config = dict(
    objective='flow_matching',
    cond_dim=128,
    num_classes=12,
    cond_dropout=0.1,
    pixel_unshuffle=2,
    blocks_per_level=1,
    scale_shift_norm=False,
    init='xavier_uniform',
    residual_init='scaled_by_depth',
    lr=0.001,
    beta2=0.95,
    eps=1e-08,
    final_lr_fraction=0,
    warmup_steps=1200,
)
Rows from block 5, named by matrix and row number. Each number is 500 + 50 x the weight over its row's rms, rounded and kept within 0 to 999. All counts start at 0. Numbers have three digits each. After the name is the row's rms in percent of the matrix's.
# emb: conditioning projection (model.mid.2.emb.weight, 192x128), inputs 0-127
emb.88 074:509435524585448497492473482544423418512438479525466502527585464504592499518522504487483389462423483395481528557457473583529549526534606551615537501521438473476563441555453492451476437523503613500427481519534464470516546375564500551588512543427468526504414473490507432524481443564465448448454455489534487518576454492521534461548472496489537536539553551563399484574406488573457466511465
emb.89 107:405427492568481456509561599547533495376420436468488517478476534425476479488404473496373442591474529516452509510459483473491497525507603504589449449540486514415508538489463447541455456635469624488504489498509470484536617477490504520483488505454508479548445519529485446458472462455484452546451471564609518558544435474531495449588456486501480592554495483522489472568558467530504399478555
emb.90 127:454570455479615458463467533458515442540535515490452604466444436485425550603485435507440517561611431430461502478515502439493488495436491457539493490535489528609489425474544519596486514512461477445395458461443491469495467478461485501539455448494535494453494467627473471443529447389524479397617450469439571542454512511470483496493447484509481410445452499454435507448482523433485413458435
emb.91 129:358554508522600483447509573515497411546502497468448602464469424511496525550463387503415493595609456490466523513493495416496495532466578489519452512539439452591519459457491511589480478534485486471429454498440524461482629476447475460580468505500477483447519430563492506458538447401500486463580468445475591572419596503503447518528437454535460469488478535441458487558502480488497447443452
emb.92 164:602458491552462527486513568523444526516476499501503451456548531477472449475512582485479495498454556377438501489476522531489503500448480501613645474497518600480538515503496478456478482391493447556531516481531434508485385458553493530478510621468494514521414506459441318497485533547508386533446495527369483523523520481523508451442489490522501562496521601586477504541484482527517453526604
emb.93 085:459416484474467497531523500531502532562428400492532449504552531491544430417515572531544482612385557527532483511467498501474455489570531507412436430472450459343492552495445497425468504467522459500592525452582530528475468490546550560481479552462519484568562530452531615502412472563471525540422541534507445559517434412555499508553551478499478578538523546474526466532631415479518503483526
emb.94 078:440407492676473485539542503491453509540427427505523423506495485480467487410582444409484444466448505475510547542459536475534442492482579483417509429460450520386555467466453489437507513466474457564534464452517525462544459566468538494500470632486470457492419552480511498494407485466457412556460511507481504516516323489541488486516473494550476560518509589602480439529488461504508568483532
emb.95 100:479492607458510599487543578522514516453506514492531462472588558514529480499427612533503499383468514591510472540482464532530502552552508627544609531502553545489470518518508507480519471473537506588538529546567453496491597438629547472462503529514461513475529497509509477577527604564497448490482531495471441443515649458508510504425615528448554537634503456509542499493484513523491498579549
emb.96 074:556464431482562433435492581429484508467451463530477521486512480527503490496519437516527497420535517509470547490461541509481536506470370454417471483565445558469500509514513482552491457427466432433553543422471432470507373411490490559560496366561488507522501540551449470522487486477464586510476414517422554442486468512567455352398456441535469382463520508440470471503582513533544415492486
emb.97 071:563533446429466468464555453501432519577534593514471489467470503497539473509486528427572551515571529537497440537462534508528505511518555545483448534524530512537605459472489503455526456453537362498478453440481525493401349512515465559557517465524440508545454447546451490529520543593503483520532497427322577531508667471526517511492466487486510527523535610415447528470569485479517538468495
emb.98 051:545519525577508490479441441507537551522488540450521462454463564566604525564605390547508509423523523478520483449502517534455532532611375488355505491442509556553520494569420558531428482422432495498481479510520445552592362541450512543468488615519498543528542486520532483480500516430525484590500496567451484485515481450530547422498506464551422515553528521504598474501434518456526435514528
emb.99 074:505466487447462435428501477545490473494438449479474514504584521505536475517416554505441421600511557384519564581494543655470489589588437514619604504562481409420522492453460487547456480577489591510554480433499475451526505410508480493543452417424479451543486472520456452490469487513478512485457490406552510574515486520511503463509580488560460539478439595486436482490545449493562479490522
emb.100 064:455451484488529467517550513523526506437497435435523479500529506484506463488502393526563471512490482492641543495481516458544513575542546531507506485534402446478593460490434511498427429529523552507488516406483465446516437674533444500542423547377442446528575503481542498425400513467460442505470431500406527498456486507553489505485411452573478569481481531618420410512492441480509506431500
emb.101 086:575544448542539507494523498445505527526504541509531511488547529477624501471594575486450526446479561585445400522522542554479480539545578489474396473503499471568467574472489436490468477468488439454595529525454461473516573478489491548421487483562443465529477476526461474518509557640509644493550518471538495409515547505545480527471561459446476456442475503300563520472547527537535435546504
emb.102 115:503502468544517485510474533595485474444512479484474504506461515433427500508302527466440473582505588392458555542468497634500480453498524495547455472518501579513527518492463497475516494609519541476568489478502501498440468574528474551521536398531483516527472479479548449489489472446518434565499502528486495653563472525480526441448460493511650631535498437557467517539482467516518437500598
emb.103 091:406461459471499523470498612464554558472510411519489474550518498446432493461473514542547458415470566550492509474481466402520470475516543454508537516494544546383455537477452463529483519586457536542570486546555436479553591638469516490411481504436594473524490504480470509462494482480515506503470515588573462407479320506509506499534476534499415454497499425480540525508561454381519608504490
emb.104 084:535422477491492502493555468570498505304411473460460439486471569539497478454442525418443491430424516462550492503492530553480527548487526482601481486510484512451500568524415499470437460568516614523511492533555502481492511539476530549500477560459440441555469451471489343435428480550457440544432488520614479544566474468515480476484519441489596566527513477513451479588427487573530551530455
emb.105 095:388584503585581463494503569534488409495554558479480597465470435503535499594515366471443546600586480465443563500545508470452480476497477488572473482548443487566514431497525498589538489481505424485457473439478507481466510434419467500579458486465500529446480457598480462449558435423507445474556490497451566554487611518455493483480450516476428482437483596582417463499535499469475440455473
emb.106 083:392480482621508511560446584462484402567528508473486524508523375567436479503491490432491506614505333414502597535483553406480499507462511455533509541520500532502503385505487502544520482552452519492402483510464538563487545419512543463578499563534501490424489491487542512513525455425532430401512535491451517514447487563472495447523449487515483426432552538590405463499480479537436514509499
emb.107 070:570485485499562506467503395534475452532520518484442491461618470389454474551622524598403522501552467493538536510512521456454467490484592487559607529478520507520543477485465473534516490453443580453442493448494392444619463539444484511451491658457415439516408459538506452541518472508515461453511480436439474506496524535511483457543541514560511491493453510613516451551547494454558446528576
emb.108 079:546477534522482568545564512457502583538497497525527433475535531519531466416567579496510495533416602554529448470524483542531552523555561481433533460434517502439495572464508492446504466536494509571608540532549508522525581621541545513429528627416466518570473508452483517537500566538466595538445577546559400420495473437578528553548476510517403526499504431474652526509466502459506479484500
emb.109 088:560432550455427513453584508523462573531404448474532438483551529464488418442494573462495469505429593586555497487483500512511491540509550484521583456495551599368555591491466446482428432479461584521628533499542491482503451566500469519442521478498522481559443490495466472505451520609473483580440536548452423478565391452562502444544507498515487514559486456512589483569542415479534492527550
emb.110 106:575410476490457462487525541553468531485455417487487495503476548537483479448434565499473469498426610554423471505458522575465515515502410481497482442468570576374493565463458477468449455479492428506562531500528439508414467497524514506457515426424538460573453511474494423460418525564449522609401500541579433545595354428524538453467502505498566552564511485487517501527499431550566475539549
emb.111 056:459506439512500486466526483461440574456465521467466538520551457461546478543682522440504545461574574620461440518522482425483439486445435531430435522446434482508480499530476466466488487481464278464546473507472520436533411548452501485454513378477458545492486519492470491553444552636507518551568526504527523496465530439525523491527523508454540514478439522563558504453424497556481515523524
emb.112 081:607476438547515475539499526537546528592466545484512515446474545546515455477402596508516588546519559492365527475474459574511524513530468580447462473468506526504506529500489527474526552505576482467623551463494468500466434371547489489460532336486523490533529515513474392490451519550492569579481529516387474487575635485516560516534546498545473520585508528444556496507601493499500482498542
emb.113 074:411529542348524516435501523526473385398533478485486563528497440431467478559380438459522396479557493484590499496497538498499492547531508467484537482554480440494466479487472509576482477541446520467451446525402468436464567589426461489571501478453526497494465456562518640469495427483483490448572462460478547558410479552454487446459501482597500448430471483483546466421498505434547555442451
emb.114 070:424494497387456478484522456544448414481527484483523463503517526512561513494509428517521499276541390495506522497484479551516488579489469487389535499535477473545472481555445548464464496529467529482434476493513500531555553665491502464522507543596529498477481514480555621511490455374452488499490546482615516494450499493454491529572549470545567502482482430441539452491463511513524614446491
emb.115 076:537521565525479498506548413469509605498494477453535505479573519487404507516588579498507524599484566532557464446478516418512492500415428450490480505488530529438472556442474431543494465378444600538575477445521500509528407402461539563476489550369499454592541466515488512502511513579467591516537534579475519328496465492544535513548489452476486501466462555536561530504534425509511485540437
emb.116 064:457475498309440499555528621472539541485505469489583503491520536498500447471453527555488490551441547660460453497504525455490521473474397469466495453531470504475523560552460451536512468473547523447570558488544483551481478505458541549456485403535471530584516570430463533472468480594436585535471524579500438385528484424526504490474478489534427565583481369508554473540540526533521498524513
emb.117 084:480496503587477541546434516484526528550545517501486500492454449616483474518614454444571580510533456473438514471560528376516537487432403461456438527536459469560551447533559570517500541487512478517429494570460547511520564325474538518568510594521529511453475544496536556510506459428534508415509474547397503475496538583436506487460472519496500465426501552504432514524537507558457664487494
emb.118 090:424546557388599470518452464469501423484499504505500550510498426457521598559508440428449493527580382480566477479489512457487510500500546514570499523554440408591506436471563491552542538563467506441366481496489575456451490472509487492560438502534534511425528432559523529522571441454527501378620445424583548475414547523474485499482516495521516452479481486482488497462468523527434591476411
emb.119 095:491446511478545459461484534607462482401430435450462532464499504535556433547450460473547400430451475407557573514418534555479471553533518508411548451526476531430501471487416451547456462531504532451449473475475445495462455621450436496504480510432523454488447456510469470445400435474470438544467462439537566524503343483552481496515478445518499511469476597512422422484422421496560575487489
emb.120 088:507565473332527498445480478540489518373520564479442586456549476424442517566421532508414487559555527581424508452515508449510481508529436431564531539546529520551424557462485488557466538563499541456556516465428419488451488547413431494469525382506498462508534456551437542506539491538474645490565479525495524491513574509538488441420469503507493421474483385517528504464536531449531453501478
emb.121 091:382518462580542518480540548469485484441484447485491519468446538490487506576543422580595437516555517469532528458441547398478451496511526503392458492558511417500473481445470444532457469450429534467515509439488476498557500406450472473488487568352550468549499475579471502460502482438509513536514499515569500439462372402538467562512468500464368495553500526430547480508508502490481378474391
emb.122 080:543446464475452555521539592525450544521421451481501476471568512427541417433517534529470431450437583583456427518488547489495506508585573523563644493482537490471503585507434457474497516507528517463543514540552413485498551446558529524533503430491495462558487495413498573522467557638469542590439488481633446437538559482549501482484586497539517569491514483475554503564526451521566393531470
emb.123 086:563433454440483499473554575484564599560500446518505511493451570493465438468422542505518508536475647448440510463445480599495509456492425486487470481513514544419486588530451498507508501539542499515643502484599499476498442490474559481430550579485573482572481534453499511490456500520474520590479484600587438585616391428498531435476490489570504532577504497526561511498576497515539449514565
emb.124 065:396518521481461482551518391542425409565516508454525487506459452624416430448532508459576495465517444593477498538512505512470536563479477439523454489518539436455514462495457496548500513490477538502453453550439488519505634413432514461455500454537492455492456492491408490537529562441540520421541510429535496492374536553465499551523473453413490568489497424501532469506464545615519651447442
emb.125 066:466579391493549452481477580491559533427504481475541524565434481510448489478495421460455590591568580372417501525507513540460536446433441486466362456531465519536467474521464530473530458516510504429533534546560557530505626489444511486457561540499512505528618511510430470441494446426448587483566446490498514431545517538474538545438450485528441424485502408579554532536523528476456516513558
emb.126 089:548463472478506483467532564495486552551474507503470487438547508507567406443639539499419474631477605552434482505491554457479500553570473447464529476520492461474561562464416409473419488451466460529536485460545425483520537518436434583446468518494418480587525485447486525522461524572431606534448473489491449532530637491563478504452513444537499490475466498568610430552512476490543403477525
emb.127 104:486607476507561513469466531551485460473539629472504588472482496420454569563434518509408567505580478518454441501528499473499463479489521528572466550536501479647449481484557499548534527503515467492476446435478455447461510471466488499525480448542491518517502452584470399474614500466520427497552494485520554547445699546510497486455493468442582538500489395456482535458442567477497382484486
emb.128 095:516446487392522488458474530497441507577476443469467557456489465477564438523578536486486410582483545544402509517483481532492517495536452476382451498563518426475492494513477473535453476524504484462533491549411440470490551557425480481503476443611495457534518491515496575513473500569520629465492459449525517547477466534524496480543496446571418436425498363395583471431559497357536413534481
emb.129 095:484512459491546496431474482507484488591425448476443567457465484614559501526515477476510479479496521484483506529485488565453448516580383487389426448546513429428453557435432433556474445528475431488494470499436503487421464505449477535464477403420540432515545440538406578436494473551441542516559481502674515539467398468505465551453472445560450508456453533474502500474464426434532489494426
emb.130 071:437505460366536517498524536541504463580478440476470543530575465555473441463450424540510495476488406544473612559486541459525525510509437515628647428542490424409572500501497471508496448622481474491467528472456515539518543637496544516617436470451522496491432497502492537519435506394523514492439431494597508509479471552459524493512481456562508470550485513543467492552561435456540521484454
emb.131 102:523544450482589477453491549516510462497514488440423582473485463518530568571463532445473499604560606485493509501491530518429450523494395491451414471549466492525477533435484424584491460512463443466512475475449513467443423379432471495438469475407526451570596450581392331436491431518452525514562452466506557520502436502560431532427498468483481495453442557473499489493460470532516445491476
emb.132 083:466501522558516475477438477467449369540472532515446540504480443487436475502472422494516519449531335490549554506513512491529523522456560488551473543513529526534525438488507543535457486557464496485359458501446554489483501539491479505606522484500481522416462437499536479498490508409535406359475485484561565566382415490493447508560456533501565418441478549554403445487504539563451606511423
emb.133 107:441518496557484489483542493511469496447527513463482512493553420537366517479608515461584476485457461406576529530518542351520492474402546507526518493509480527488552442541479520471519510430476461540446488470544527519555416511494525492530500729543478493474481504495491499541462513440513345484506474520384524498445462492493492491459430522495534551489483539597380478547427483537464535472495
emb.134 087:455517450459504468477447466519433398547548496461464558473533405525515530510589414486546534405555381390429554512478543473464469544425383437542584519549453440535553418489450546485474455457454417509381500516414526527489525479520526460536508563493463494409432450502512572531504451457530487422516459449493524521440538571494490474521454489550485466454534525559377465464507537515459585476477
emb.135 069:498507499636525498533499393465418437627511452531467454515491446535609491456561524503507426593465473570416535542518474520529526576486522479486459491558556409440476534494476485475531494377443500448463513503455551557474389405502502511546453458534545463420519427448474497584438460457520541418473461437556459529445404467511460542462484520459474513549515603438457497524568444531500466465484
emb.136 086:546435479533471492463551592575495514454439444503496479417554560510626437509487514446507397397472561554560454520428520560455497548655507511382483489475482518474454547439428458514446459476497454456600510493480515470466571510531458502446458438425487500596555506508505550411419500606484561560449491498513460455573518454551498516498519459517418538528471519502498451505473419455534561535556
emb.137 078:537528505324548448459476561452502513497458454517469530555525504445467513486521456486447387513473458412635500511538448473537494447457630480452584479498524539488547463493537457519517524526476576552475539475492488495518470753468499493497498477542530447515528511510515461543472493508520466464492501525468556492465320490494496490586533514546463507455528514436477517498509532420466547491497